A small model that answers yes/no questions on an image's attributes, trained from scratch: 97500 training examples.
Rows from block 2 of the fusion encoder of a small model that answers yes/no questions on an image's attributes, named by matrix and row number. Rows with one number within an expert belong to one neuron, the router's apart. Each number is 128 + 32 x the weight over its row's rms, rounded and kept within 0 to 255. All counts start at 0.
Before each expert's rows are labels from the 100 texts, of 14848, where the router gives the expert most weight on average: "tokens" is the input token at the peak. Only what is clearly more common there than usual is listed. The data: rendered scenes of toy objects such as cars, trees, mugs and chairs. In brackets: how many of the 100, against the usual share in percent.
# router: router (fusion_encoder.blocks.2.mlp.router.weight, 16x192, trained with AdamW), inputs 0-191
# gate: expert gate (fusion_encoder.blocks.2.mlp.gate, 16x48x192), inputs 0-191
# up: expert up (fusion_encoder.blocks.2.mlp.up, 16x48x192), inputs 0-191
# down: expert down (fusion_encoder.blocks.2.mlp.down, 16x192x48, transposed), outputs 0-191

# expert 12
tokens: "pink object" (40 vs 2.5); "white object" (39 vs 2.4); "grey object" (8 vs 2.4); "checkered object" (7 vs 2.1)
router.12 [112 142 146 162  98 105  87 112 116 142 110 139 125 103 114 157  93 102 161 141 158 178 144  69 135 112 117 140 142  84  97 189 171 128 102  64 108 156  89 156 124 145 169 124 126  93 176  75  66 154 126  87 104 138 134  98 180 145 136 117  73 190 143 138 144 157 157 151 118 136  59  97 140  79 142  77 116 158 168 149 182  85  96 174 155 118 128  96  60 133 155 182  96 166 100 169 180  84  95 115  90 178 169 164 119 106 125 133  89 142 188  61  64 114  84 134 140 141 184 105 134 128 110  91 130 137  88 168 124 164 112 118  74 150 113  63 134 161 163 143 155 110  79 132 131 109  89  85  82 139 128 121 109 114 135 157 154 183 137 105 135 159  75 131 166  87 130  82 122 102 146 101 146 168 106  86  93 103 162 149 124 119 133  59 136 163 129  77  88 125 124 128]
gate.0 [147 122 132 138  95 114 188 149 135 180 167 156 170 201  93 108 108 103 190  73  91 155 136 155  90 150 119 130 140 149 149 156 146 147 147 112 133 107 148 107 126 145 148 127 129 128 142 123  89 116 131 210 172 133 162 110 133 162 183 156 110 162  93 136 105  69 154  94 139 193  98 146  86 110 107  69 167 149 170 185 129 145 120 199 121 149 162 122 121 102 100 109 163 139  79 106 128 136 147 143 185 205 145  85 168 139 175  95 124  51 117 118 136 124  86 133 164 155 196 158 158 133 136  79 158 133 126 110 124 124 126 126 162 132  74 202 156  91 102 156 130 134 171 154  62 123 120 108 127 180  93  98 165 174 116 180  97 101  90 112 115 142 143  63 134 115 120 142 170 109  90  91 132 195 156 169 181 148 117  99 149 144 140 143 116 150  97  96 110 164  74 126]
up.0 [135 169  95 101  89 175 147 127 144  75 161 128 152 183  86 116 114 160 145 119  64 146 120 175 133 150  84 109 151 193 192 171 169 155 148  94 140 110 134 105 123 146 121 132 129 134 150 152 108 130 150 160 136 148 153  74 144 158 141 123 130 180 119 158 120  93 123 160 165 117 113  96  95 181 108  88 141 109 144 195 137 204 190 133 118 121 130 116 117  91  78 135 126 100 108 148 149 122 186 154 114 143 124 119 114 192 213 162 167  81 105 104  91 152  72  97 123 112 210 142 186 150 138 148 117 122 172  32 100 108 141 114 126 145 124  91 137 110 165 107 137 132 165 195 141 135 107 121 151 195 134 119 190 175  78 152 140 126 111 101 119 142 108  98 122 127 107 115 167  96  48 104 102 176 149 126 187 139 133  92 112 161 142 125  91 191 132 110 100 158 114 134]
down.0 [126 127 162 102  88 164 104 106 129 122 123 130  86 145 162 118 117 128  82 153 107 148 140  81 153 175 139 102 119 131  65 164 150  92  83 165 106 108 146 113  93 126 152 136 118 142 167 150 150 137  72 151 115 159 155 140 128 130 155 152 171  60 165  96 170 152 169 133 169  94 132 139  89  77  81 151 182  84 108 174 118  97 163  94 207  97 104 113 135 201 142 150 112 111 146 161 135 199  40 128 149 125 115  70  77 164  83 143 100 108 145 155 167 144 160 161 126 137 132  85  94 148 118 135 147 139 126 144 173 127  65  76  75 179 110 121 113 124 128 196 152 176 117 113  69 159 150 197 107 127 143 122 154 128 127 106  97 114 177 136 139 194 142  86 132 143  89 162  65 128 160 134 174 169 106 132 137 166 176 143  99 125 120  91 118  97 117 153 182 164  93  99]
gate.1 [ 95 153  89 118 128 110 101 179 146 125 155 166 174 159 111 186 212  57 120 126 123 135  50 146 148 108  50 173 202 127 147 168  89 100  92 153 134 163 136  98  64 110 192  91 103 173 129 163 147 129  75 110  94 130 155 109 136 124 137  80 166 152 164 107 162 170  79 145 147 131 130 115 140 154 120  89 160 131 147 158  76 175 153 114 114 194 115 156  96 152 169 121 149 151  62 126 107 173 140 106 154  97  86 119 123  87 104 136 136 160 114 153 136  98 133 138 125 102  72 141 107 136 118 105 140 177  91 116  95 140  64  96 124 107 147 133 152 134 155  95 152 137 134 181  99 126 118 161 112  97  97  99 138  88 136  90 122 129 120 139  77 136 158 194 140 130 118 173 126 118  76 152  97 104 107 107  85  75  64 203 129 106 112 113 104 148 107 154 189 155 101 156]
up.1 [168 219 145  96 149 117  90 140 126 162 169 164 137  50 118 115 176  79 132 139 121 146 111 123 156 126 107 109 177  56 113 195 146 120 139 161 110 135 126 126 112 134 165 133 127 123 151 148 157 211 129 144 151 139 142 125 140 121  95 127 130 135 141  91 108 136  93 125  96 159  77 172 183 104 135 138 192 149 110 127  46 153 140  95 138 149 159 110 106 147 117 117 165 175 148  94 113 202 160  87 180 103 123 143  85  62 140 120 131 152 117 160 127 165 124 102 119  98  64  98 127  96 192  50 128 124 139 164  78 132  64 109 116 154  85 140 181 147 154  87 115 114 163 159 122 137 117 155  82 127 137 130 121 144 167  82 138  99 138  70  90 120 111 143 112 118 155 119 160 141 128 175 101 154 106 109  84  76  52 190 150 110  74 134 116 131  79 104 175 140 105 128]
down.1 [115 139 125 117 135 103 101  91  73 138 114 121 139 133  87 125 134  97 132 100 175 172  93 142 126 106 164  92 167 169 120 200 169 184 130 144 135 102 103 141  95 182 127 122 143 146 127 100 115 111 156 187  98 102 140  71 128 141 111  81 118 113 161 103  82 142 149 100 125 162 129 112 148 171 143 165  93 139  95 114 176  79 107 167  94 119 138 142 151 139  88 175 155 121 151  71 146  77 112 108  88  50 192 204 121 173 160 134 124 137 161 141 141 113 183 169 135 178 199  97 112 164  70 219 125 143 118 133 126 182 127  93 139 143 140 165  85  88 156 116 120  84  80 119 176  56 170 135 161 160 141 111 121 103 136 101 113 110 106 183  91 119  62  66 116 114 146  82 139  62 175 128 173 106 108 136 158 128  94 141 151 119 106  78 128 129 148 106 147 123 146 116]

# expert 11
tokens: "rocket" (40 vs 1); "arch" (26 vs 1.1); "sofa" (14 vs 1.1); "dog" (7 vs 1)
router.11 [ 91 171 102 100 112 116  93  88 152 144 105 143 144 109 128 147 133 128 125 118 122 160 117  89  87 103 140  97  95 168 117 127  87 144 197 100 126 178 153 144  86  93  86 132 140  83 165 160  73 164 118 128 191  98 136  95 106 144 123  83 126 162  91  82 163 167 175 151  48 116  76 169  76 102 122 182  93 141  83 163 104 137 168 143 136 151 135  89  73 118 141 123 153 171 114 145 165 127 126 155 107 122  94 170 153  92 130 117 116 128 132 105 141 150 101  62 103 118 166 156 107 159 113 107 172 131 139  90 127 115 137 133 126 125 109  41 153 170 103 137  96  63 162 127 127 146 180  73  73 194 121 165  94 132 149 192 117 134 150 102  65 134 127 115 141  89 118 129 172  80 133 111 161 108 126 112  74 155 145 102 152  72 177 147 148  90  62  58 135 131 173  80]
gate.1 [134 112 118 113 174 163  96 143 129 154  91  98 135 118 152 105 161 105  95  91 105 126 139  64 101 163 200  74  92 139 113 143 215  85  93  56 109 157 132 111 107 143 140 111 131 174 178 117 112 147 112 184 153 103 165 109 158 120 129 100 117 113 163 149  81 149 172 143 144 105 191 132 128 125 166 146  99 120 101 117  71 107  58 185  83 161 110 142 111 102 156 117 163 150 106 166 156 128  90  90 137 130 107 118 187 198 137  67 143 154 142 171 182  50 127 118 150 129 133 156 131  77 111  99  85 171 178 143 105 125 146 149 149 143 115 147 102 135 160 130 160 208 112 105  36 175 148 104 143 128 149  78 155 127  80 123 136 140 150 121 129 108 173 113 125 184 134 162 134 149 166 173 171 169 145  96 103 119 152  91  80 178 138 146 126 153 123 142 107 143 120 174]
up.1 [134 114  78 105 164 134 110  99  44  96 117 145 157 119 110 131 192 109 131  96  65 156 102 119 136 120 134 131 175 164  42 127 131 123 113  76 115 151 157  91  89 135 134 104 105  95 195  83 133  68 105 118 106  97 157 126 142 185 156  98 128 109 127  73 151 131 123 140 102 164 129 120 159  38 134 147 114 169 125 124 100 143 147 121 155 118 147  88  93 150  99 122  82 159 134 130 155 119 167 209 138 125 109 130 147 147 110 159 128 193 126 119 161 136 158 166 169 135  99 140 111  98 157 120 135 105 177 109 197 173 165 179  60  97 121 137  85  99 142  83 108 143 152 113 130  74 121 129 126 137 194 110 156  81 131 170  74 121 101 107 151 210  95 105 104 177 117 181 171 140 144 203 112 137  94 173 146 160 120 128 120 120  89 155 186  76 121 144 107 131 148 131]
down.1 [129 103 168 173 147 129 196 119  39 109  83 129 106  92 196 182 107  84 104  61 179  94 149 130  76  94  92 141 147 156  93 143 105 104  80 106 140 169 158 135  87  97 175 104 143 126 103 130 158  94 137  86  93 112 194  75 168 106 140 171  98 118 125 135  71 194  95 157 132  99 138 101 109 147 146 117 145  61 141 136  80 133 129  95 110 120  99  94 113 145 119  93  95 154 126 116 114 119 126 156 164 161 108 168 203 132  99 111 106 163 147 149  91  96  96 128 107 145 197  91 122 130 119 154 117 161 125 154 138 120 147 101  69  97 156 158  99 159 106 105 127 196  91 140 131 156  94 139 123 121 113 129 126 161 162 144  79 140 118 132 123 188 189 112 129  64 135 127 119 146  57 153 114 186 136 154  62 146 127 142 176 182  92 144 125 112 153  82  94 116 143 103]
gate.2 [127 197 168  97 153 153 140 185 168  97 163 106 118 131 142 138 167  96 144 140 126 132 158 185 113 128 168 158 185 110 137  94 134 128 101 149 124  96 169 177 113 153 112 165  67 155  69  91 115  77  99  87 173 139 111 142  89 120 134 180 125 172 149  78  67 146 134 139 140 189 139 138 130 106 158 101  84 112  83 105  91 154 140 167  94 129 156 149 209 106 202 133 111 149 137 178 148 136  84 147 102 129 121 121 141 147 151  93 134  65 146 151 177 190 133 109 125 169 107  30 125 122 184  84 104  86 113 163  28 182 111 114 179  89 123 147  82 141  81 102 160 138 148 100 139 149 109 128  86 123 105 152 104 125 143 139 158  85 129 102 175  94 149 129 100 146 148  83 163 158  91 142 100 100 138 118 157 118  82 142 100 133 127 130 126 140  72 131 128  92 119 116]
up.2 [145  77  97 140  82 177 166 135 145 140 173 135 170 160 111  85  92 139 153  81 121 132  89 168  84 155 129  81 111 110 147 112 170 169 156 212 135 144 100  89 158 156 152 152 133 103 109 130  91 110  92 123 208  97 122 104 132 143 107 147  92 131 182 145 150  84 121 151 159 119 137 132 168 146 146 110 107 164 170  67 157 178 145 180 115 153  95 163 215 155 163 152 171 124 171 111 100  86 105 137 138  69 158  83 136 146 166 123 110 107 114 125 158 176 146  91 129 108 126 180 197 158 174 180 148  49 117 114 137 138 136 157 132 128 166 115 131 159  87 148  91 142 139 124 140 134 129 124 130  94 159 110 178  99 110 182 126 110 150 146 145 167  94 119 137 104 172  94 130 101  85 134 130 158 155 160 131 181 150 125 116 123  65 170 120 175 112 140  50 142  45 146]
down.2 [ 49  94  86 124 105 131 198 198 148 132 123 153 168 121 138 117 130 136 145 129 131 135 105 107 119 138 124 124 112 146 154 127 137 154  75 116 122 146 172  84 125 166 121 121 136 151 171 155 177  80 154 192 154 114 135 127 133  89 156  81 161 158 153 255 104 121 122 151 108 111 119 127  98  65 168 134 137 127 109 164 189 126  76 195 128 106 118 152  91 145 144 140 140 116 170 112 129 174 221 110  96 133 105 185 111 167 143 153 117 133 172 140 133 127 196 148 127 134 113  73 119 107  73 122  94 114 102 142 140 178 123 131 124 137 110  97 128 146 130 128  69 116  94 164 165  65  87 183 158 151  85 176 123  76 127 103 136 155 148 154  90 128 114 108 121 144  96 116 203 134 174 143 103 168 111 184 119 102 175 148  90 119  94 164 120 135 113 109 105 135 133 125]

# expert 8
tokens: "umbrella" (86 vs 1.1); "light from the left" (11 vs 3.7)
router.8 [118 129 143 131 135 125  93  86 131  78 132 106 141 121  99 202 119 142 116  93 121 165 160 198 135 177  96 157 123 135 144  79 167 140 157 140 118  86 116 118  90  98  91 132 184 139 174 106 126 148 134 101 141 126 146 134 117 105 125 109 132  85 146 158 160 138 184 151  63 118 102 169 144  77 146  86  81 194 179 154 139 100 123 131 137 162 114 111 180 151 149 155 131 104 195 101 109  74 170 153  78 172  77 131 121 170 165  84 119 141 159 142 180 161 167 173  97 132 180  92 155 166  89 137  82 130 107 125 109 145 139 167  86 120  75  89 189  95  83 115  65 142 135 121 129 145 128 133 133 131  86 123 115  47 175  81 113 160  87 133 148 123 104 149 159 159 132 135 159 188  59 147 106 153 130  93 190 126 127  99 130 141 139 158 169 183 168 183 142  68 126 109]
gate.1 [121 135 144 122 184 141 154 147 131 150 121 125 131 149 175 102 111 164 195  53 133 148  96 169 129 172 140 172  78  95 145  81 103 155 109 104 109 137 153 121 129 139 116 122 119 110 114 186 115  92 138 151 100  72 108 168 164 127  93 166 122 129 127 156 124 105  47 116 124 156 122 158 105 115 107 152 204 154 206 214 154  77 156 131 155 119 108  87  92 120 175 135 151 106 156  39 127 130 113 151 138 154 124 149 155 177  97  95 107  84 155  91 133  93 122 145 136  91 149 102 164 110 160  89 131 164 133 134 112 162 133  89 120 153 145 149 103  74 108 160 176 116 146  85 153 121 151 138 146 156  86  65 143 200 135  97 154 122 114 142 116 182 198 116 115 141  49 144 100  89 116 126 140  97 167 123 142 153 124 117 115  78  88 154 160  96 119  94  86 164 167  46]
up.1 [178 135 120  89  73 117 133 124 126 107 168 138 145 102  46 151 124 126  85 166 147 127 156 156 114 109 121  97 156 173 124 184 190 106 163 136 175 141 110 199 121  89 110 131  85 164 117 106 127 159 115 120 116 147 117 110 131 138 225 121  94 139  98 116 135 152 195 141 152 114 115  51 124 137 140 106  63 120  86  82 116 152 100 153  86 152 147 190 175 139  92 134 103  94  80 135  89 129 153 111 113 120 133 128 100  95 137 155 138 153  83 160 148 191 106 128  97 156 102 112 106 145  87 184 127  97 106 149 147  66  92 148 142 117 116 126 118 140 122  92 106 103  76 187  74 181  97 122 127 116 204 193 116  57 114 155  88 139 126  84 112 104  88 112 131 109 192 125 153 141 133 137 136 177 154 117 104  84 114 174 157 154 173 144  92 161  98 180 172 116 103 153]
down.1 [106 145  70 115 134 146 138  77 119 175  93  84 122  43 108 104 115 154  95  96 108 114 134 109 125 169 144  81 138 116  93 134 112 143 167 122 124  91  93 202 128  80 126 134 147 116 125 149 151 163 104 112 113 180  85 170 133 118 184 217 129 165 166  71 141 133 183 186 115 175 108  76 115 118 116 104 113 205 121 173 122  86 124 113  83  83 162 116  93 130 105 196 184 128 159 127 109 102 129 122  96 133 142 155 130  87 139 184 117  98 157  91 149 143 136 145 167  90 154 153 124  86 108 111 145 150 113 145 129 181 132 127 150 121 156  74  68 112 111 157 187 165 125  87  47 152 170 118 133 112  94 173 147 155 171 116 106  76 142  94 109 118 131 170 148  58 100 160 149 156 137 122  97 162 130  55 135 115 119 139 140  75  90 167 142 109 103 119 147 165 107 116]
gate.2 [108 165  83 114 176  83 148  88 150 107 156  64 153 168 107  74 117 138  91 118 124 145 163 119 114 160 156 140 151 150 101 152 123 100 131 127  98 105  55 138 176 155  92 127 138 169  97 128 160 187 129  99 123 104 145 158  99 113 149 174  93 120 154 138 178  78 120  94 132 104 104 154 136 176 116 105  72 161 152 135 153 129 124 144  84 149 122 144 136 124 126 168 105 175 103  85  62 127 102 175  93 129 183 128 134 142 115  45 113  93 146 143 110  90 156 146 147 109  71 175  92 115 154 136 119 135 164 197 181 152 133 174  90 222 170 167 128 155 149 127 112 174 106 123 124 103 118  98  99 158  92 128  80 111 114  63  97 160 168  98 122  92 117  31 124 117 140 133 187 157 133 136 142 126 141 166 153  97 174 143 128 168 126  78 153  40 123 124 154 130 102 151]
up.2 [133  99 165 128 110 189 138 142 161 169 100 129 100 119 157 164 136 124 133 142 138 144 123 112 100  92 119  97  89 112 178  99 158 128 130 132 136 114 215 126  90 114 169 123 105  92 112 147 130  47 118 134 142 172  96 134 173 145 118  96 157 149 130 128 139 168 128 127 168 141 129 103 111  94 113 169 214  94 131  99 106 125 132 105 177 103 125 110 156 131 116 131 174  71 160 149 201 120 136  91 181 138 129 170  95 161 147 192 123 147 120 148 145 134 123  80 161 118 183  72 147 148 142 106 138 134 108  89 100 119 144 108 159  44  87 117 144  59  77  95 112  75 176 108  99 173 150 144 161  97 166 166 170 160 152 172 140  80  92 182 135 157 154 219 146 119 134 133  86 122 114 125 147 114  86 126  97 145 101  91  94  62 137 181 101 181 119 173  82 102 179 113]
down.2 [184 136  35 185 173  95 166  92 154 107  90 108  78 161 121  94 113  95 138 100 139 117 149  96 114  93 155 136 100 149 121 110 129 113  82 139 150 106 150  92 124  42  62  96 161 116 151 134 101 108 172 145 177 132 143 122 143 170 112 124 161 112 129  88 100 122 117 111 119 153  84 140 153 122 161 143 149 132 125  30 136  98 121 176 134 183 185 169 146 187 139 167  73 164 122 128  89 124  41 119  98  83 105 136 207  78 148 110 109  98 148  82 142 149 164 150 136 144 142 159 121 106  90 151 117 136 139 141 131 119 164 115 139 158 112 119 142  93 155 126 122 140 110 160 111 114 133 125  95 185 157  55 146 125 140 113  99  65 153 127 149 113 164 111 193 163 121 119  92  82 116 128 112 113  72 119  96 155 152  56  98 160 134 113  70  99 164 117 109 115 101 189]

# expert 13
tokens: "ice cream" (39 vs 1); "ladder" (31 vs 1.1); "flower" (16 vs 1)
router.13 [132 152  89 123 157 122  95  91 124  87  79 110  78 167  69 170 183  85 162 133 146 152 120 105 145 162  68 178 134 182 123 121 105 100 135  88  96 131  99 133  67 128 146 152 132 123 146  95  99 143 152 153 105 145 108 127 104 121 177  89 125 156 148 145 144 187 101 157  94 136  68  88 147 101 136 150 124 112 138 149  96 147  86 119 107 133 180 165 150 142 131 100 155 192  88 165 176 112 123 130 121 124 104 166 157 166 115  94  89 166  94 114 147 166 141 149 147 142 191 142 106 142 135  99 141 128 118 126 103 197 113 113 151 120 155  54 147 159  56 118  38  55  55 140 161 173 187 147 158 101 171 115 148 119 102 164 139 141 171 130 137 193 112 111 147 149  99  92 120 111  93 179  93 118  73 102 124 141 122  87 128 133 117 163 177 157 108 129  99  48  90 133]
gate.0 [104 137 133  92 120  83 130  67 127 176 134  62  88 100 168 134 125 133  58 127 120 123 132 127  81 126 100 114  75 173 105 111 176 135 118  61  91  90 106 117 120 117 137 142 149 129 125 124 193 110 125  88 113  72  83 121 118 125 151  71  97 105  89 109 135 137 124 118  87 102 158 166 152 139 100  77  90  86 145 103  82 167 123 115 151  94 107 158 140 113  84  84 171 124 168 104 132  89 147 113 160 118 129 162  79 130 149 147 119 133  90 136 104 166  87 124 107  52 119 120 183 134 124 127 144  86 181 129 130 162 181 163 134 159 103  78  98 114  90 112 114 101 132 196 104 153 182 113 114  89 203 132 103 132  51 132 189 133 142 149 131 118 175 119 134 155  96 166 146  80 171 139 222 189 134 140 153 117 166  96 136 145 147 126  85 175  76 165 158 115  82 125]
up.0 [170  86  84 113 120 166 131 204 176 142 129 185  90 105  92  85 138 194 172 171 147 127 124 101 127 124 126 111 138 145 132 137 132 104 144 141 127 144 180 133 117  96 169  78 105 189 121  88 109 145 103  85 153  93 182 124  94 156  43 206 162 131 123 122 112  57 181  89 163  92  81  92 106 131  93 158 148 119 232  95  99  90 147 106 158 166 138 126 127 158 100 142 145 167 142 116 139 133 103 133 120 105 112  86 100 117 132 160 150 180  94 140 121 131 122 119 103  90 113 138  88 147 197  94 186 136 132 190 158 145 175 106 108  79  75 158 132 134  95 175  92  65 123  96 119 131 120 126  98 180 151 140 117 137  87 158 120 154 150 129 154 116  91 152 141 106 116 167 127  93 186 128 118 122  95 150 142 176 144  99  83 122  62 133 186  96 121 118 128 115 149 135]
down.0 [161 175 106 167 199 103 136 107 156 146 116 155 155 116 101 107 134 150 120 121  86 139 129 131 118 148  77 110 168 145 146 110 129 155 110  98 110  92 135 130 109 145 101 142 106 141 121 120 150 118 192 168 175 109  98 116  86 107 101 182 172 117 139 122 148 116 123 109 136 187 144 168  95 156 110 158 131 159 106 142 130 115 182  63 229 160 136 129 239 189 164 109 150 103 168 165 141 118  72 147 132 150 119 120 146 117 159 128 161 127  89  92 145  91 111 127 153 124 119 115  97 114  73  78 142 125 156 120 109  31 133 193 122 119  83 123 103  86 111 129 129 172 190 112 105 128 141 174 153 133  72 144 149 139 139 177  88 104 110 123 117 109 151 103  93 110  78 107  81 127 134 147 117 131 198 170 152 180 140 120 107  10 103 120  96 149  91 141  86 155 135 122]
gate.1 [107  78 113 132 143 117 178 119 140 106 120 114 180 181 102 105 153 123 202  88  82 146 134  63 156 154 137 163 153 116 154 168 144 173 155 102 169 177 137 110  94 196 129 121 137 163  98 126 137 119 163  79 124 160 143 161 167 112  93 140 159 125 177 134  92 132 154 135 111 137  92  99 136 131 147 135 150 109 148 103 139 203 120 132 108 153 116 111 138  57 133 118 106 124 149 129 151 126  86 124 167 123  97 150  99 130 165 144  80 126  94  95  87 118 132  94  99 102 166  86 136  88 184 107  65 128 157 137 107 103 135 117 190 130 106 139 171 142 118 141 107 103 137 118  96 203 128  96  95 120 109  91  34 189 107 113 183 181 172 189  96 165 135 135 141 150 153 140 149 111 167 181 156 142  77 134 171 144  94 198 131 146 155 127 154 130 189 129 109 108  80  31]
up.1 [ 74 136  70 157 117 130 100 131 130 157 183 146 155 141  66 100 129 130  69 131 161 130  92 166 100 115 110 101  76 117  83 119  71 141  94 134 144 149  87 147 117 114 153 118 136 101 122 151 164 145 155 194 104 102 114 129 103 187 119 115  64 172  84 164  87 164 147 126 166  53 117 105 160  73  86  52  90  96 106 145 128 123 128 100 105 144 112  94 127 161 120  90 131  86  87 114 163 104 157 109 111  89 136 144 112 129 142 119 144 103 121 113  80 127 174 182 161 174 149 119  81 147 115 100 143 129 189 142  96 149 119 150  99 113 143  84 200 128 117 118 131 110  88  76 119 139  85 154 132  95 144 165 157 127 125  93 120  97 178  47 111 144 113 116 135  82 204 160  83 146 134  96  74 115 109  96 120 152 144 207 130  83 149 141 157 185 156 147 161 157  59 142]
down.1 [122 140 196 176  79 170 110 105 146 163 148 127 188 131 112  77  99 120  99 116 107 156 142 147  99  97 154 133 114 180 158 145  74 110 140 108 174  75 132 123 112  72 179  98 135 117 153 169 153 116 125 127 133 155 108 146 132 132 172  61  99 106 175 151 194 152 171 149 122 153 108 129 135 113 165  90 109 149 152 138 132 213  97 118 119 103  91 130 107 133 142  91 124 101 119  78 152  75 136  71 112 164 147 153  87 163 128 170 102 154  90 129 115 185 137 109 165 169  34 130  95 114 153 142 152  96 100 142  89 122 129 113  82 157  81 144  64 114 124 157 110 108  37 120 105 111 142 187 141 139 101 123 156 171 116 129 108 165 139 137  73 114 112 129 189 139 117 123 160 166 119 156 218 136  97 146  89 132  74 116 122 148  95 140 121 126 100 129 190 128 204 141]